Weights of a small text-conditioned image flow-matching model.
Training: muon at rate 0.017, 13100 steps, batches of 128.
Data: trained on dead-leaves pictures: piles of overlapping shapes, 11.6 epochs.
Rows from block 5 of the denoiser of a small text-conditioned image flow-matching model, named by matrix and row number. Rows with one number within an expert belong to one neuron, the router's apart. Each number is 500 + 40 x the weight over its row's rms, rounded and kept within 0 to 999. All counts start at 0. Numbers have three digits each. After the name is the row's rms in percent of the matrix's.
Before each expert's rows are labels from the 100 images, of 14976 (inputs lightly noised), where the router gives the expert most weight on average: "top examples" is what is common among them; "colour at peak" is the nearest of a few named colours to the mean colour under the peak. Only what is clearly more common there than usual is listed. The data: dead-leaves pictures: piles of overlapping shapes. In brackets: how many of the 100, against the usual share in percent.
# router: router (model.blocks.5.mlp.router.weight, 32x160, trained with AdamW), inputs 80-159
# up: expert up (model.blocks.5.mlp.up, 32x32x160), inputs 80-159
# down: expert down (model.blocks.5.mlp.down, 32x160x32, transposed), outputs 80-159

# expert 27
top examples: shaded (100 vs 50.3); pastel (37 vs 14.5); grey (34 vs 14.4)
colour at peak: grey (71 vs 21.5)
router.27 105:475551537464546485538452459505519505598619605601483502517447487493496471546509431473516540510474468529488437541572534525571457556497512419484524510518437528481426527468534490551517558543495402557428523502494499500452516477462470524460535558
up.0 088:471483579521497526510468485491434472538496475465518420552518514513590515456491479488496491456522492558489446489498506511557496548521474581552512477460468536441461490483578520458503491453592482520514439526484422538499432521471526465526496494
down.0 081:517455483534498406530438515532507507608515537455495469497425466490474495437478500448545479491511519509460528430507553514555499497551517526496481550506548493459571519464436523531446480389530551509512536533510506496484505440535468488592505568
up.1 089:475536518546465420533478479483397520488441524440589465480475498443510403465538535568462550589534410501435456485529473517593542465542495571507462500482447515482489519524467534515512450488563464512513519480457471586549529517514512516499511485
down.1 088:504535510480578511507451544528569488626521502535485525522484453506485473474503444490559539371552467454507508500462498428525544467502503582504455497518488484477501491517423515508451512461569473494490526460512506497447464594514497475527468511
up.2 107:475547542486481497499491542592496491440506545523418513476528536507477557523494431565523541562559466473484491464516457495491461469534494477491578458522499537471523470507486490524482487504446510493486447522430526532511445506584437508456486459
down.2 107:495498449502463467491410471499509487537438470540443491500479514574514509551468491475460508527484521527523493449486514500496541504486466537470420523502466471501495494492482508528553530506488551445490471495611462478556500543535471506438450487
up.3 107:453505543558518578507520527447524566446464521516477536427501477526498527547465517536582489435530471567492482455494496546468480483537495480533460489524515488507500515453511513487555530436502443434479499477514536558427563576441500482493558490
down.3 110:509470502576495505496491525495517462578521538529544472510459523475533493525492553454497477519517505431467519492500531478491463415494476495468530500500507517483481515445515531538474551486487546478522603483542499469464509474497424511536525528
up.4 087:467498474431478511434567519518533511493550547510519512550475484472459454493537585547490558435469466455455489519510533481466432541484475499432559560554500524540485527507481562516449484554520456507500525540476551532461583473545448459440536448
down.4 091:484536483508557548469480556526530494648430481503580445536483529505543473450471574477520543496531444511548451565491533501409526509412499493547555519431507522509437491516523545491514496518455466527506502513467477471479544571508545487482530543
up.5 081:472519510516480509458508456477476470507555604498573510532506496515466484540539509545457480509536590521598514486578466444551526572503459480449497476513485467434496492501490511556512470554449475517499515459503413510468434550512471503464499520
down.5 079:509447418530547525479470584545422446560506498476487488511459541476567499531537482487522420461514543541474467514561497529452450506506478491463432469452509528455451554505466487516510540483489471474489435528478492487533526491532538459522509481
up.6 085:444470399544526525496461422498474483524574507535494446547500446502486439412494490440421483482441534453498527481605533491553507543463544517479524445511504544490498494556558501508532460471523507559444449530494492509498479570442449490478508492
down.6 084:526506516475504450479495448494486542457537581492516536503497551545489506425539466468525513555494581525503510503544445458498510494518544505423486509524541488455458477422508486500498469568479532561485498550524508496549488495497481548553497413
up.7 097:496483488484493462477458409515487540605447473503514497599486511511496495460485511488450512493464466457464458411516479517508474476485525532586523440525499512500458483464583513474485538530485511545507417553459468543505497482549528495481521497
down.7 100:534467574567471528463497453450569474389491501542507434456518547494549483499523506526512495513495500448499568418523491461567547476517502508528567474517444503475545518460527490536471493487478525539491525487442441483540541464521502568458512459
up.8 119:570479503457482474567488472542549500516481586444509523442497478584441574453485462531458538492494510502546465459529523490526437489462448419597526485542483458419471495513515524589480537476454454428475505500464523494530518449544532487507522534
down.8 120:506531543527509531486475498479405480506545553546464456475511532480447436475487468543523561478487540495438557470530476434537582489487487443520563504555471554438512496524477533517503491501478471497546556536493442482476436503579519512504526527
up.9 088:507565538484441487547524434541476543517457477515511567473509499487489427410504471564438500531435486532531514457500518554527491508474432491492494550486379467523439542565482426512491564535445464511458466464411471493500476486447493449448488526
down.9 092:546413458538519480471523502518560482551526486571527518482515446572527474531507467449465523513547505442513496515501477521463459498473531497577533528464514468469510481536508506514420483488467519456473558439523507480520530528520497519485466510
up.10 085:570458509517447464371565516560543472513464474506486514436541497555538546517500480520538485476481602456510507491486554504475528496474507478535528451529598501535505513436495501539471526445482535457437486522455604519536458446507482446500544540
down.10 091:470527533470446528483470459504545501590403448431529494481502536513541516437413490511532535533471457421475420425500523469504506563506462554473516460527524487512481531515441431489570477508495527518509482424493471406463507506472509465494514511
up.11 088:513559590542531516556479447500449573526543517502522482554569550537570452467548550560519406482521617501506488540506490551464518449484452518451477525528524533503508454496475559506504478558550482502452564421536518470483449504560567498542516531
down.11 092:466549424554555496486556538554473469567402474509512532538482483510500505510448539438470464452526550497505440507434444496510529503528528524439477459411540578521505499548448520468492498479488516486470471544468477488504484516490575565533464464
up.12 084:482507475557456383516444450504487470523429442480532502486499471498543476458556530496521569459534493474524431509544486523611572496527490405534464536491483524480423529488536505541528563519456490550435526465451478499442481536475522509478477464
down.12 083:530462435532457460453523502550529523477557510536553577468482519501444542505455496455536447520515620527501490411497594512473469458575498471503496545453538524445521496523506492539451508543426547485509397540493543429532454455524514481470457466
up.13 105:489468435446477461502514508497427455546552562514437474533502477462518576470508553542625526476510548443509592548493566528523439501421438429499513525494470552457482483501481438531461503575466500462485454513540483475520467452611477474480565457
down.13 098:451442445482456547535434451532538510492579495525459475451473482553549581513580530543501475430539541474491532412555518503515429531543463495540542524502465482523543494539442531483495462469418622557603565533505481438471468527566492489487419503
up.14 115:482537519542453520588478488546543430518465539525502451530503504559461497473517495502499499476462522485475510413393493417506435523471441469581523534492529522488522452502438500581481460446554429542505468527563512550507536427542492560487573431
down.14 106:508463387480537544511524460529536503540458529527461528445482467487518523604491518513462458465466546507499508590488482540503484511491456529464499599537505491523441530512462445527523482525391507462549531448508534536508538485446507391478501487
up.15 092:475482518505466481524483519530529422568502481476440504450432579492527520488540504564472501486467458500550515510485567548508490496486535512461412516482485493427466438511531463420563576503481397496421479534494472526446501482451507503482516475
down.15 085:481465434486518529490533552542565521554548448509594521474502487551490509565445479466501499532489487503511480518502559489519431484479479522509387511504576508458512569505505423523500481525488560512405595497509525493484508554492528439493466492
up.16 122:547526533555472396538472455447531533490536532453535398466528453492480431484498503505468488483525503476490529480478478494513530541520477500524496540519539478492469492552614540428430529524488568516539531525502531516508530571499438518517390537
down.16 120:437486435489504483473416534500537496479542601511568463509445432569477467535531471473463442493523524466492470499541523557464475523524494410526484535525514478528485486506446554502519464535484564481543532495509492517536467464478564515519451505
up.17 101:492545471518495444538493504492448486535530578487513480533455443480496476494519502525508531499449501469497508492590549508554488535509532467442516483528505573464472502677528466439485446515500472536525471578464466466434566537475462521426429524
down.17 101:523486473492514500544484496531486511535465558496548433548473472501521443494457502435490501518489537588468497470497506575417401562527475459477472527490581497555492519552461544437573472567490497436452449498500536507538533507482539518464549482
up.18 090:494484551455527434540531504524537483531572555535470514464398489528482483459492514535465562466470500579494462544503563500506502483468471495507555491542477512435501484447537456511516569491503463517461488498454462553470444526506466443523518532
down.18 096:523500482530480465506554508553497526600526479454540501499484437470436490506454581465489440483511517498520456496452570551521396423519501506484459550482551504506485501481460531482512509559470525474486484514486525518464523500473415464559549520

# expert 31
top examples: grey (89 vs 14.4); large pieces (86 vs 33.4)
colour at peak: grey (68 vs 21.5)
router.31 099:520544518534496483535479514512506566452482537534497500524510531515449441541454497469410544525511471454503446549458468461536552499462470487532503541483404528475532540504478461524468524487556466513597497506523555529513538513483505538532428473
up.4 122:443565533512518512611449468511466471548507521529516494501496552504514449547510489564505567486499484491504468534492535539506522496518524518500482496499422499524463482492513499589413480489527502476448499567506478432477477489455608551482423450
down.4 118:470486478426485488488542507503425534515485509439472491487494507496490482438475507556509409510522550466470492388549529539517463567530535459414433452510518497551524474526500482480510509497448487579537475565495496507562473444566521504469457478
up.5 080:525530477497529522445509572449509456597591503479532445453455531571499486570482545495481498519469554515463491547488542510532526525454463488522490515560513523526469488482506485465466475449529470474561504509528451508502454509507606478558490512
down.5 083:484497451411449468484535476499437573405483517494476565477514476487447475511515458492481498499463503483506500428500422540459481478433525450501485487543548510486496479521539575507447535587546494511473475506564488478498477533476501473422408416
up.6 111:580529527577418512448557443537459534467455583509516482474494519479524547506467524537501508507562470490492468430489521468541514587424500412436557537430451516466504526531462503457494483562489509579509448484415536486449554522473507526542482476
down.6 107:484450526528478519474489457494513525530474541518395474507469549447483544493524462489497479490469530503550498529497419505485446492483508605481451481483528462465481462488585489478492464517570497502516473590485542567536453442417532559490459472
up.7 114:500531559471482540466502411442475508529483477526505468440453498533506498443512547568485486514465499483500512540442546519530511464456458513445538465475462477549534487545463548515487454531519462442486445457483465458512458540484500532611430479
down.7 106:544518546563490489462458504512563415517535558521422501569500513460473522510458536467549503554449532498532523559497416540540512501571470520476503461478586492526522576497494504454493541503517541521517527489526529558511478447437516484516539549
up.8 107:538506531512542481464515492546467522481497518491473480505544525506472494467564470522394518480487528420523456484414454462577507501474485508549537563561490494513568502588461514475490522476524453463497406549464511492509569472471511462538529466
down.8 104:529505517484501457473456535487518504535476549467494490493485519481500480512467502531369551528533445543493538492597398549493472470470537440475496531517473409401528453464529539487526456538497545593539479476545506539526507550528529496415479494
up.9 091:460541517449531520531517595452509471549571498589482494501445501552546472530539526519542485461464532540468461512494542504467512548476472418551480506491479496530591500487479514476526495473423483527505485528479465521569488465492535435467495474
down.9 096:524513456494518479432461521504475513496506484602509479496480511488490508516562463492525554487503474528496515536490492440534495451499549428530472498445475486460483501513506559539454547498484500510463454539520511511508493566528487502458454507
up.10 091:522500505582542464512520556496503487497526483462464485534463542511545524534462459483424473514554511468488505400500444447563500536447508434549426516546523538497527461479399451498514457542463503488480493461494509533438492507523571481490546531
down.10 095:472461543425511510472558452531487495428465482514489534446466516513465454513547538510532467521520625480529526464498490489533435460583464465474474550470550425476452468497515512504471454529436484504493526535517507500608467379508496494443497445
up.11 107:506522559532497515517513488475486544542522486533432485476512553478511510564489472473442512478477550399481504426439447463568480531465477440543534517473433518481549510452509559531467472559493496507478406554497523545469558497536542532572535531
down.11 108:469527470405513524491494466492467481436506465477533492512530478526487514573517482497601517473492548481503508441475594425574499595567471400546526539489523469538476503512461490500486517461501517415433511476525520491532493501523533526482524483
up.12 107:448470515565438480535460519504467542509428460571529521478468516496443467481520549465461521495474494475471584553548510465559454502553524536558492523474489495474463522483542517527495544544466484444469473553516531475488453525567504566527479532
down.12 104:514454496483489482522493531509479540610484454415465483500452501536518485476496557500518464510475479491487529433494487484474486511427464530504400488522499545508504494508567477515387446502463522506515540579475486531483477506531509506500405458
up.13 112:568536499430528554508529478536520457559514493543469540526500518519420518575499489535432548498397548510472488499483529448544523466456527526479552531472477512495507478548577601430465419504529578412573439574537450475476490531437523492453454525
down.13 120:478515474584471473510530470509511513471502462539513515498491483457526509584503483493593524473461563466534520534428453410551491446528457516495536475458508476395473533471559457502479535420562517419466522499505513477488512437469449540500576501
up.14 112:494502460507539521478544513487547552454491459545512450458471477460472547574490469473520498460478428535499489520585500488476490514497510491437515534501473531456504526400534521523538476498467580470470442479440475478492461516478533493579453569
down.14 112:527431558565452518491484532486533495482523464497543536405513438489464520477527476539432479544525511489469503482500498528487433408577504472541480522484473508478478423518523549526502491495538531515529475488537502479479411515519501497496444435
up.15 108:533493466527436505600539514499564435493476571522524474539477493500452466471502532493395462447499470502505516458437484530511532465489439511541535595555470519489471414506504532604509515494517493473545431458576457518443503470445594525423440503
down.15 107:530496480579511484526498467496492501530505495509483524450512463493500452469511468577395530508535502548460555631575434542458507401476519523477485503536470420552524520461500492507532426513507513511573512450511499538487522457523529495507422547
up.16 115:556535521507521416542466499477518512541560572517534515482440563563462445530540452488514523454468554540485476448516540493569457583463513474572492534501506506416423520523591546436483488519527446497502485635526560506496524535492511510454538573
down.16 110:500480524531555457525505548563504482652478558455565506560474533554476481501442487444535452542479483525514447544488485593472492506496530493441463505481544520567542501499422471475511545518489495527467477509483475528482545466438509481519591543
up.17 108:552429439504540557525434548450497497472471435468474487488557560558537533536513447461527490486530551532493587463541523492473500412500508515536444506475537542479550539550505545457500510447447566465524523537570498527468554514479562478556529497
down.17 099:467544573495511494506514548520439513543490468535555534516456489498445512383459468517463478474498415450521546496528465507521561496437539514512477485473452495596498471392545490501477522508621458520477488534502472469500565532451487467445504529
up.18 073:471502458471535529447475559572539490529526559502593572500464507476460456549413411512462425457481490474546518527486483474545552529483499532539474434476478473464498461477417543525518596404500519504506473428507497488487489564446547493470475481
down.18 083:528506474520505456547459528504521445494497515461442522532527531464439481497537533496577502506528528471478451553524492559535431511539482514431470539561585480560487537506538506432534480408534526473475431490560503569419457480494543479567601490
up.19 106:534522562553469520490500532507521417556537534425463460589503489527520447482503540527390500535485461464525446442434506464517569562475453480506535553487446544417523511474511525542551508475513480474572467508480443544553509533521525484505524494
down.19 101:555408496487469539499532451516557519523504481465421483417526477499499515468504514532485437467550464493506521471569517621537497553470500518504468546517480443508472501492462538526467490543443509576570472544478460516508490499465520443492472510
up.20 077:508465572436538468495543489459580495486522496458523557490519521500426490560490498464489459473437520513547484467489443548503464543487472453460477573543503478583564461521501565485462490394469513470534537546498461474571491487517561542526514511
down.20 078:500433489478494452484495498494452504525426481534521508502507496511414437464419475474501411566557497528407543578513538544540424473467522545482511563495544512569459502493498477461502562534514432484520495483500477527544517483468464503473479446
up.21 086:445475549461509477468501504496482498509481468494475489506479490488513520434525511468520508467492439433495475478539593580492508463552480524467482530550401519492491516530527588549459492440497469568453467463466474517555473504513494535526471513
down.21 090:506475555524552591464466520546548442703496524451523484506516455501534542485433422463466495520492388494442461507513520551491476470414540525498537491475456524552481448473514531494488458511434518525526530510484472456477542558490457473556489532
up.22 088:481430493456543516529453458515519446524516498501541543521534497545459499527523427456493528480441568576515514452459541524475487487511542432501521509511524536492501480441562559439501521489454540491520563588533529525540463456513544449467591474
down.22 094:499458464531498557494430451514516471515459492499509505435516434535452486493475547519417495467495453481534502452511534523503511521568521536526490531522507517587479496519487578504495478558494499480509547413479516512514478489550553409463423508

# expert 9
top examples: pastel (100 vs 14.5)
colour at peak: pink (60 vs 8.7); white (35 vs 2.8)
router.9 093:533432520477522459528551565441470511483428464476491539500491566485496582456450438513604546523498492466474515449501482514585439451550497560498516473600512500507549476487496518510481519527550478475533579541470530561547542443552595509532451523
up.4 111:505528514529454538498465481448511564561492496517460528532452502460501523469488541507477472460560505511506467409476500489461539605433524436543589536553497548503567537448486522513513462451516598480517463522461546501547528467499559430494463516
down.4 096:522455472456539576499461524484530505472444511488573473483519493504536490485530548486510506510485615491447491376530534481511417545540504387487526545509515487546538521489518510526505464444471504531422553465542491537558516524526540494465523449
up.5 102:471521506582479515448510424490480494527451485499509524523529596499540485510484474482481546495524557515553593513564603450456569566477546474497507482474551513524507479504509504399498414528482565485454533525421532538500483581466487517491520433
down.5 107:524616498575519455483467498480476514500467544574441482471444543536475491480470453460481525477495524476497526468491519491503578514488482518509484373527466590422491521451446506525493527420500466457535485498506483406489512453520451510514496542
up.6 102:499504471508513482504516482504501467491425517495475458538434552500491450492505509535429507495469514516416500446478534524463434447482430437510526484557485456515526478477533594509521497569463436447496462505471498482429522499461552532526482486
down.6 104:466520516500440524555497463485532507459504435510469510417530503503524500459458494495552515525505511455617477466536529545456528433486506489478517534537498476522465529519543476490556504581494537463440537518463506479518514467476481511517537467
up.7 098:492443493512480454506522493510487493491411472507511538465471579454435500531458515511442461409545485479462534453442514578525514562497494548532489531518514480537504522517429535525456523425507492494594429481488438430434539513499547544540516529
down.7 091:498507547491417510520564484526544489519487449407484469503504504504512465438523474504522476492459567540474466504511452528450525444432539475548468492508562476501478494488522551462512449454589510441557514477460494429443453480513544555504422522
up.8 109:519539479539459476537512510489427483520445431461408529486464451532562519476507486520413505537495461508394490428519487497539492467504540556462520555516477457428491574529484642475498516444557521513560441559497536498530480464507500503461437546
down.8 107:488487470472424556452491476493508471479520481510503459540491521501570507394492448478527473415483445555486503460558518502508514459482492554487504491483509506508456496488515509491503475519521557477530567547518553486484522537468553518499551469
up.9 116:548482495536495477443484475510485465491456475488451583501520541511552558516520463581503537476504519486486497431529545587496483482482492463488487525551463473465546501464580554485520534511466505463510471515459499498431502545448596522494500522
down.9 121:497481486558516407511481492479471552474470456483471485483507480513511433520500529490480487508501506495489464450522513537488580477532453444462549503488535480448451553505494494509538478499503550474429468390493514477495524402479521497532526502
up.10 094:525568564484502490537476423484499525445475546502522497498497553532491499517595455518366527535510563476435503483552476499476480506482549475531551502550507450495535484486495549523507494442562549509560473589588497514476504422511478474558512554
down.10 097:472563528541546488505452502533500471508467520599507512486507539492479523500565499498530451486515542449508500507456543475569553471530468468463484527515496459484580477521473490561425487482555398479472556486490492450513510431507495487482453447
up.11 087:497491473514496396489502502504467484488421552581480511530488534470448466559530453499484526482560451483584501467456462482548607507531519491454535505523499495545494522500496583486535489398500490527454477506560521597483498450515531472467528502
down.11 104:443488514506481440490522451520446466566520477450483545492525484482505455437525487453498564499500436515467471511550525512492538459463532520538557473505458568536509533485521526468453464575519492443461484466500559558525527498518445501504603524
up.12 082:519523462527434488523454484518472439538431491463499501508536452469487508525547533507422492512437526526483537437473533572519481513458501487482478479514462526501435504494501562562475563447460450458510414495446450513513470497477484559454442547
down.12 096:506520505495496473479487443449452480477550477516492467531464465511554474463445522520500505502453467517506490583545458510514534524464467519439441416500489469550505498477493454484516484537585593442487508527472463483438497485490541569541580580
up.13 100:539506479567454533544516456552512481395443503527490455456499485504453565475486503536456422457441544524495508482407512510542510487508500466547529528537502522560596470514528533423516492507528491424543451498445514519432521446478541442522497467
down.13 089:530471487486454492500458514445518512499469514528506588465465557495498488477481537352580450518511515466543525421548488466441495463520450438434543479511543484461468501539506568508524520500519470438449498464516484477501527498521538463538493482
up.14 106:459487516569475491476533533448488492519487463466442519540422536513514557556549470467568540456582476494456494483570530501478518553432498458486511460490495463446499462474504479566451521478494438504463419558586478492468508516468542518532526556
down.14 097:504493517471461508456523505553477516494489466486476499526524527499520467562567509522418513540478492489499505504531521436515493500526487394517597550557503473459477491514432533505442478435467501468575538447515589555555526472574477539467496502
up.15 103:526471516475493428497485439547492504450441513488513432503452494504495532481485439459499553569544443429578497429452483435537518466579504488537518409515533477520448559458471557517410446446495505495533437531491514536488526434542518518451533429
down.15 103:496478487463494546497499531487561514322570512495507512461529539520515511511533560531472491514501504445389473508494565477505466477542457449502514550504503410572498519543515437541509443527477486464505431542550502504542490531529564519493482491
up.16 106:478473565481453492438518523524522471563510501467469521601461537467550575462583536464550482484542561485493551526534595525469509553455509505409456440500598506516513467546497543465453460470556539511416535565534423524497480514531467465530516466
down.16 113:502591521502506575497458555469498530492532503586493443482565542481523510424432458545534514493480523486489519450474542426490505530503482536505475473485506519529515533511513473412548484520508457461497527534493569577520518570522429530548520495
up.17 109:464474503482508505618468486572538573501516504518504525458504470544446503455521481528453453508514527498481511458513491562436528530527514508471568487500495466507445463541474544539523441501510483481447550417551467468477501516498515492545463548
down.17 105:479491511485475520488505499499432489575568539511507461502472518485479460543456505511516481510503502474601510447511463518405518552480473461464488539493555472473539501475490549490516566568532425547506428542488480521482555494434516497464501487
up.18 104:456472502471524454414491525525472452580496487544489514490536499536468498517473554472554505468473504450446544526535507451453513508497496464508439508547477460468453528498468521515466486398561581466400431455436462479544489536461530478574469482
down.18 093:552408503548483499504546541541596494587506473511489505522530525481492536516501460480525529500545448518532459512447451533528519464540530500497466472545548538500528479489460500445432575533464545512517606496507464442506431512559454440536482526
up.19 105:511525496507440494521496511505490536541474492491515505515579397510452538539489466432484493537479543514513466504531490519495522427547496454448473456461509497490478558461509529505501522512545493524494386438464484504443487506497567415557579531
down.19 096:479453486562459552544453492490441564425594477483510506535489453549530456490493570530468449540483492518518511499507509533556498552528502434506473523444429451532531444466523536480493471568484581526486547526480474515514491473498532522579537508
up.20 099:484480536509477473401571495505505562594506516580412451457459545504502500581546508554520427567494544490486441478501501512507478440507513470559446501519462508429514582417550542466531548389478558506482474481564459506499484498527531500559520507
down.20 091:535528462573530487502520463554492536611469558534457452474526505460545574489501489544456491469453528539554491508525539539475527454491496534486523568427452500566487533493460532550461546496405468483505540520397518517504533533485467509478481477
up.21 103:459513521518476522483485454516480543420504505465448490539495536557479523444497516535439550532517386462508465514547577496474466461479477583569502512523494436385450513464480633494424447550492509445467442499476501510458492462467499492481502443
down.21 106:498519506505475466454556476494458477530501475475484458464475477493568467445532516510553468442488525483511542475604539517491590437468506561527516456479545462420495545513489509417533505513508518432593507496534521463521502455535464534490537503
up.22 084:529510557558490498500439503532501446534556528490467535459501445516505529476547447520572509504563488500535421423536492499508529579517539454447456516481515517432503476499465466534491472492409486532482409508566495557457397466483490474533582503
down.22 089:471471437561408485559509497492503460475512514505523510479455480522539504474503539470500501530497469499501491453547511559449531530510498465485547466508517573515454551527538490537492515560459478445492545471508556526504526477534487532467528519

# expert 24
top examples: textured (94 vs 40); large pieces (72 vs 33.4); warm (64 vs 14.2); palette: pastel (33 vs 14.5)
colour at peak: pink (39 vs 8.7); orange (25 vs 2.7)
router.24 136:519487498471543440536463551532486481502575439463505513474508456524557517467478412509459429508519514557478549495509515522473536449436473469535503482513509446460506513455486545516516503534513508425552508488507542490484431508471532455543486534
up.0 080:512507525512473539547518489481506548467463523481512480459483524513473490475552401528530547520419505513544534494490492482529490488554515594523501496483513468476557487530499472523463509484489562517415481543532436533505516450457496483526536514
down.0 088:485506467534464440499513480474521524459513522521454495506496429484487558568501417484452521527463480500469501435444495454550524460524528563501482550503529499585532447468517532488501504523515464556553503466544509536499485518491530485479469488
up.1 109:499484475531493416519506485542525499415549474452546514453503494552522438500463481545393555492535533530513503553497519470482527461481466464528577548561476424407509475476539537475479554513543478490543501566515514474491496496502499438550512512
down.1 096:532540495467491542531511498522484515511534505483470490471467493493397526498479545516544505540525457470466473582539527565485575463443421517490481506484509486536548556499498519506527543601467539527486518513424428501525446479506443499486407582
up.2 088:522460564411525496516587450488541532518515516601480505508498551494512493535518492523524505385516555502531461592483493462454486534556494497437515551520486527494574513518521467549484505534511491590495571499518410529529498444492426539527510545
down.2 087:485470494474484468505492482468521545381544506502491534504489476483464486569522477508523496486520558530585513503426499484540471499514504499497467485491459521511547457499445522500492530544555525526488526594501509451491483487579585484480468460
up.3 126:521482473505490488447525529519493486488487462525489521411494515571537558470556531545493433494490494489470525460491512510500545479501542474596553519458531457470501519484531584532486441538481446433570464482464469556500442464501508417468542467
down.3 120:485510461479495515502531516560514527493535504609453449490490541508495479439590543546539446516501533470527453486547549593431481506479527507477475509541477468492486449518473487526560467521519550387404538577484523442470430494506554477495423470
up.4 090:589529511419490506532528542522480444574531540515466499526526472494485537440562542551528490553460531524517483455530519501534465584485521499486436540493507435502448461475462459439471433527441496438533404558583471515573513438549532424476535494
down.4 082:434477468444543464543479496554479499543524521486552457515559508536508509480507524553479474546491569485456549541515502466521487579485510490548532525525551430486529530523449527505558501503555506558516463441485472471498568419521511488480589475
up.5 079:453535538513492456466550482548526513387555462512490444560485549524533578482468442512527553446528461526547468509556519488487511485508487431452512531542495458425513517492522543477496464517484430469443506530486595485545502437521519493557501557
down.5 086:516451444478531599511466558524539497581505446482514455497489538537543464550421535490473436448502489534505498528434546578559463413512523490510479536465513411533491437512522542448532461519513468473457520524517511538549543498499475488509517490
up.6 100:500525517547508511532485533437522498567477474499510503471478472482459559519474459536494505488522503479470497453462518483491624468590473551491528483533511516478498512521479496499496493504470527513554494560482482500488500540508453488510512502
down.6 100:490517483448499482480520532524505486463518454441501510553480561498566468492523521476590482482517475507554495463523541532465403464485489356514517549487536462439462514523505474481533483520470468459440483531528519470508480471500511531500518458
up.7 076:585490538507541456463515566495442504528552527496587519463521531513478519546529466430549519495500497491609523468481499453526578441535476436515517469486526473424460494484468443456514483536450517544540581447493552542456495522470511518509543488
down.7 073:539514542449481490506510493546512503475536421562538468494436482482521513565510485465574534506501543499573510560428486501564386531485513438523494540470563448475535460487525508485528538495547528516457526532535567501515485474398517511488502517
up.8 118:439469492492555538436481482493498445530546497500456483421495535509463565437485485502504524496516450486498495485569539498537532459512505490525529511534510442518477447477530613493521495529498435520494453499560548472452456486503467452506501466
down.8 115:488514547539488440475481512537527566451551516464538516454521508488518416431523518520525473439482506501556555531485433614556470438495588476519487508511530507518530492470478477472491482484518507505435545574516487452517447465541492464487514465
up.9 086:468462498503473517463501506507482448438513553485505507541513512543472508511505543476478470558448494515511556480477484623538544465489592525499510488467505499485431485561453524492491525559556449494488461478440473498561427516547433488469466493
down.9 079:525523498430528547533496523535510499498471557583476427461519471536498492588450521478529513494506584493488485492549458476493472539482502397490463530507525495461571532482507568497530542488529479446471514507531424553533530555488531487483440475
up.10 123:441484510535436490480521506541485548500446477462497479458510469487569489474456488525465567478579539530485511487488490475463536475507485446496591526575461480458586503480437558507529540478476533531484543475488534517520476502509537428554529529
down.10 131:440504464451508485472513553559539454493547511520492510529509534491538473485497494465543442545504536525532431476511543491475443461448462439521508554532489486466484584552508485546512539470517506527497471482502452494495546467528512528518543557
up.11 096:562484509536446554429483525493438444475484589453540441473545525493560497524514534538508448533545570543518464450447517519483537519507409509520536460526466467499478502466477520463447538507492489519497462449418385448548451580493468497501482494
down.11 096:477444543444467470467516477480465506468511512498464464480490504506486493496509468488546508492497481513494535468516510536472533517525500419489488499480569514436552471450509515508539549503468483579470527519468476559487468487437464580458473494
up.12 086:448548500525484532469514494491496531457560509514569472509493483507505436433441575493453498420460485515536507524438482467479465539513445504457448500531448553505575461522477509476527486478494491510536491546476442480557526503528511538517521502
down.12 092:520460531505445542482541489532578533452484482525552538536556518532576533522504539498487470491486534496505515509495520542472444489564548474530527520517555419458444424468407456493496462525471530590523439489571503502542496436454534515466422449
up.13 109:517561512501480463537504495566501482516519501466481446462477518564564521477480487571516494519509528554534468487496504568471527496488558409545500453502502384493539468490480569505490461545530517458481451500487523541507459444480577446509523470
down.13 090:558525547479533590527497440520451492564476543476528419442537506505422531485473542512495559571535492467519481542474561481515535503464432522549415476483464548527500547548526543552481541490495485461537491499484528454494431481480511557526488531
up.14 130:515459477520453491584473552510473541520494518494489527421502480542506473505497452535475515473603512506500555473456504444499521519487511482531501579551498469448547525415476568414508531468453521507518546495552592527544520466534489482530532532
down.14 125:545525446447469519505520549512503549465469467594493444461443504447515501440532426484476547527504528520500500536558535435499476505525450496530471512479549508489519505501488483467464421450517494480440514470437486385529454596590512455517560463
up.15 098:449447497465519496524513580484459451480534543456502454504546517529567463515510542437462470545488478440512541485540475491542539497506475512587439482536526411475513552561511590502517488472496530501512500506545513520568536467573551420533484468
down.15 102:461515428531514525491465435487572462510482534475472500469494512475524524517475500441461433430495517537506467498504483444481485507552563573449542444454471553460491444541543437513495536463521522455510453548536555566568450467466566507502492481
up.16 068:488460534541482506545566460541487448470464485465500496470454452530554515485481519491492480452517519484504477413520478472584526567502479522557480464433527511430531544494534512466499430495498470401449469466542537494580492499503506603486514467
down.16 080:544524529577509524488533538460514456485430505515580512554466542495554483482450500491495508501524506508496524503460489518521549420556468469529529504505534498448488557525508465524430468532447520464472491513549534500560487484454455525461488560
up.17 076:444495496498477467523474497495515486487494558513479478470487576545557524479536508555511493540503488466505481430518498558508444488545532502482518494477461419496541473539498637494483498425451507450512476555561479545491507441528560489540526457
down.17 114:544520532542534544505539469497488508606559469433543476392433544477499526513526466488505504510496540566558520506552494605487456433547471455455452483487550483437451505540483475486504509480487528386464530591431509468512492412512516476510497453
up.18 083:454516487578475479474502431529460467469541510486531543451441528511467469509506591541481526522557507505411565547511442454494495554528495520437530504575485477413475555530412510472497538521483486539488558503509454510537524523540534460538532484
down.18 078:461505525494448425464456530453448521528504515426455501525553479510517484493489599500520509468442452561478535442489512410498618561516453567491465463549446481539512481513506512479476449453397513450501539504519483549503460464563461455526509488